{
  "model": "masked spectrogram model",
  "input": "log_mel",
  "method": "mae",
  "encoder_norm": "rmsnorm",
  "encoder_layer_scale_init": 1.0,
  "decoder_width": 128,
  "max_precond_dim": 1536,
  "ema_decay": 0.995,
  "max_steps": 14700,
  "batch_size": 128,
  "epochs": 48.2
}
Rows from block 1 of the decoder, named by matrix and row number. Rows with one number belong to one neuron. Each number is 128 + 32 x the weight over its row's rms, rounded and kept within 0 to 255. All counts start at 0. Numbers have three digits each.
# fc1: MLP up (decoder.1.mlp.fc1.weight, 384x128), inputs 0-63
# fc2: MLP down (decoder.1.mlp.fc2.weight, 128x384, transposed), outputs 0-63
fc1.147:145126124128128177128196154090138129128046130134155129137128121128128134128049128128126128126126103143124117127128133130154128065130126128122127128124109128109129128127133128128107128128128136
fc1.148:129128110128125074128128184128128071139138128138128134128054141127125128129128164128108094128128112149126003031197128128128126165135128128128132176128128128128176155112110128195128132155118128
fc1.149:139128155129128128128128128140129128113128127204135130078128128185128125126128128157127127123135094129195127128161128133128136142143127011134125105128073122128139229181124064128135135106130156
fc1.150:129125137111128128123128128128118129038123123135128128129128127127128109128253128128128128121128168128128128131128145127131128128122141124140128129149127128084128127123148163119083131128127128
fc1.151:128130128128129169128063128008166088106127128084128128000143128120120107107128129052128128128174130129127089129113128128129138128128128131128131120137128128058129128128006128182115128128126127
fc1.152:128128128128072176143135128128128142128107128116196128128128128066127129158133146194098136064138139178136130128255143132088128126128128077132128128128134128162128102128128128129128150128128128
fc1.153:129128128101136170128133122128128127115128163174128136128130128138122116128124191104128128102129065128128128127128128119092135132126128113124128128219128098128113128126128128111129121128128139
fc1.154:128128141128129187137210097157126132026015153165144128101128137128128129131117164132128127128116128153166128161069134118130130162128130130076127169100124133128128147128133129127110121128129163
fc1.155:125125128128128128127132127128128122130130128130128128128128137130123127128126126140128128128128127126128134128127128134130128128132128110128127126129127128129129128127137128128126128128130128
fc1.156:136128128135128255128128128128128128128130129133128141128126120128130128078127156128128128128126108174077128128131142129128128187128125128128144068128128143131128129152155135135143131136081127
fc1.157:132128127143128086128117128255128129128109132128149092128127129175129128128128125127112123128128128129128128130128129122128113002130128126128126128118156128135128128128130128127128128130128129
fc1.158:000127131127051128127128129121128128132103129128128107065132130128094128136069128148143128128128082128128099138128124112127128128134148176128128152128107128156120129118128128158128128128128128
fc1.159:131128128128128128129134128128118128130127128142128130125128132126128138119128128126137128123000213164125129109128116128131128128136124129099136142127128128128128128126102128255184129209128090
fc1.160:136128128143003139129109128128128146125128128223128129128128128128131132128128128113120127170128128128128128128128138132109130131135128025128128100128129129128128140127127139127128128128128137
fc1.161:127128128128128080126126128074129142128115129255128066146133128162125250128128157159128130175131146133047157159128128142128129128132129128128176128132128127128128126092244129127124127128119133
fc1.163:137128128128128128128127128128127114095126128139128129121098128196128128130128128132129127128128207128129091128130056129167129124127133196129140129128126120155128128128128128129127128129136128
fc1.164:129131128128128128128146127128128124123128011117127128128187128152124102121129129135134210128142255000179128130083128146128109128128131128117172161108125132122055135121128011128122135139150148
fc1.165:135128128128128129128133128129129125129128128128128128128120128133122126128128128130129123119127129127128128129128128128141128129128128127132128124122137129125128129128128134131128128128128128
fc1.166:138128093128126087127128128128098128122128128128094128128170128122145126169255128127166104126128135124126097143128127128097100179129128128133128129167128052110127128128129130117255199128128205
fc1.167:131128162128128119133070112110152127128074184129255000128127128128128128128184128094128124128128128128128128128128223128128128081113128128131133151133128128128117128143158127128115128129128126
fc1.168:128128127128130128128128141128128127128127127128129130128128128139128116128104128128129075128128128175129129128130073117127128128127128127128128255129128075128124128128128128093128128099128128
fc2.147:141133129128113038129128081128069132128128126131128127127180128128196128155173128104142126132128127128139128127107127127128128203128142126129155137128128107128126130128132109107155151129128128
fc2.148:133147109136125149115128158128114128121103219087124128101128160194001129165104130129134158102127100139152125124128074170111165128116090128078129171128020130125128121128117170128085119097117126
fc2.149:116128128127128128128157128117131122128128144055128128112119123134128184120179128128132129128127132128066127133117121135058128142116123129128206132128139128128119005127128145113128128128128108
fc2.150:157168176128079189128010166145129128214129165130149128138128103127128135128059128128220124147125128128128136105128170093129128110128120128114128128128124128125128150128128125153128128127096128
fc2.151:128128153126128128098128137130130128132128128128128043128128128127082130124129092128128125122128121091121154128138133128127128128092209131128128166108131097128128128070182131141039136128104123
fc2.152:128128121143255221128128128128133128128128128140133128128125128128121130128139129123128128128128128114130128125128128128096123128128128128122124128117121128128126128128127127125128128128108128
fc2.153:110119072128153142128255129118255144090131125099099122113139129128117117143205119089125104117130138128159128114128128155128128140100128128126132129122129128091120128127148126128128128134119125
fc2.154:128130128130097063128061128128128128153255114128114128123128130121091126120123128136128128127118128131128124115128126131128130127129128126130190128173123124152129107128131085130131122149128117
fc2.155:128127128128129128128128132131129140128128127128128128128130127128129125128125128128128128128129128129128128128129128128128128128128128128128128128128128128127128128128127128129129128128128127
fc2.156:128148128094109000128128081085128128131128127128128129099108129154137128125135128114127132128128129128128128112124118117128129113128133128128128128128139128129130122128128128099127127135128128
fc2.157:128128120128151128098127082128117152129255128128102128126135128140128127128128128129128128128147128128128130077128128129129128161128128128128128100127128124139128128128128143131129128128110129
fc2.158:120078128000128000120082131128128129128128140136128128128128128097132128128121138114128128128128132128128143144128128129142128128131130127137126128230125128128129228128128128128129129116128157
fc2.159:128128128129127121128114128128128124129128129132128128128108128128142128128129127128128128128083000133128154128120128128128125128125128128084128157128128142127088128130128142128181153112128113
fc2.160:128123128128136129152128128161092099119131128139128097130128128100128125128128125128128128111132114128128128128126128123137128128135125129128135134128130173128128134128000128117127128128127126
fc2.161:205128128197139131128128132255128194126191128048128128124134186127139059116128128110127128128128131128128128127128125070124128136126128128128017131128145128128154100140128165098177122105116121
fc2.163:128128041127128128128128124128191128127133128130117128125126128128107114128128128128128128128128128127143130128128128128128128122128123123129142138084128128114128148124149128129133166129128128
fc2.164:154136128128129131126128128128128129129124114094128122148128112128121073128128133128153128185164000128130128096128128149114128123115128121128160229128121128128128128119125111128123128123131135
fc2.165:128128130129128128132128128129126133128128128128128128128128128127131128128127128128129128128129129128128127128128128127127128127128128128128128128128128128126128127127126128128128129128128129
fc2.166:128129128142145177180141128033129182123127132129128022146027136127057106125094128127128128057128135128109135128128119128128128127128128128128128128128126128131125124128132128110000128128128128
fc2.167:128128126128128128134135129049158128128058128101083255111136128132108120127030128129128128131158134128128138135128112103099128146128128128135129128127121138083128106150128131128132127126128127
fc2.168:159128128049128130128130128128128128139081128129134079128128027128128105128128129160119128129134128128128106143128223128167128046215128129128128117134128128128130123151129128125128123128128127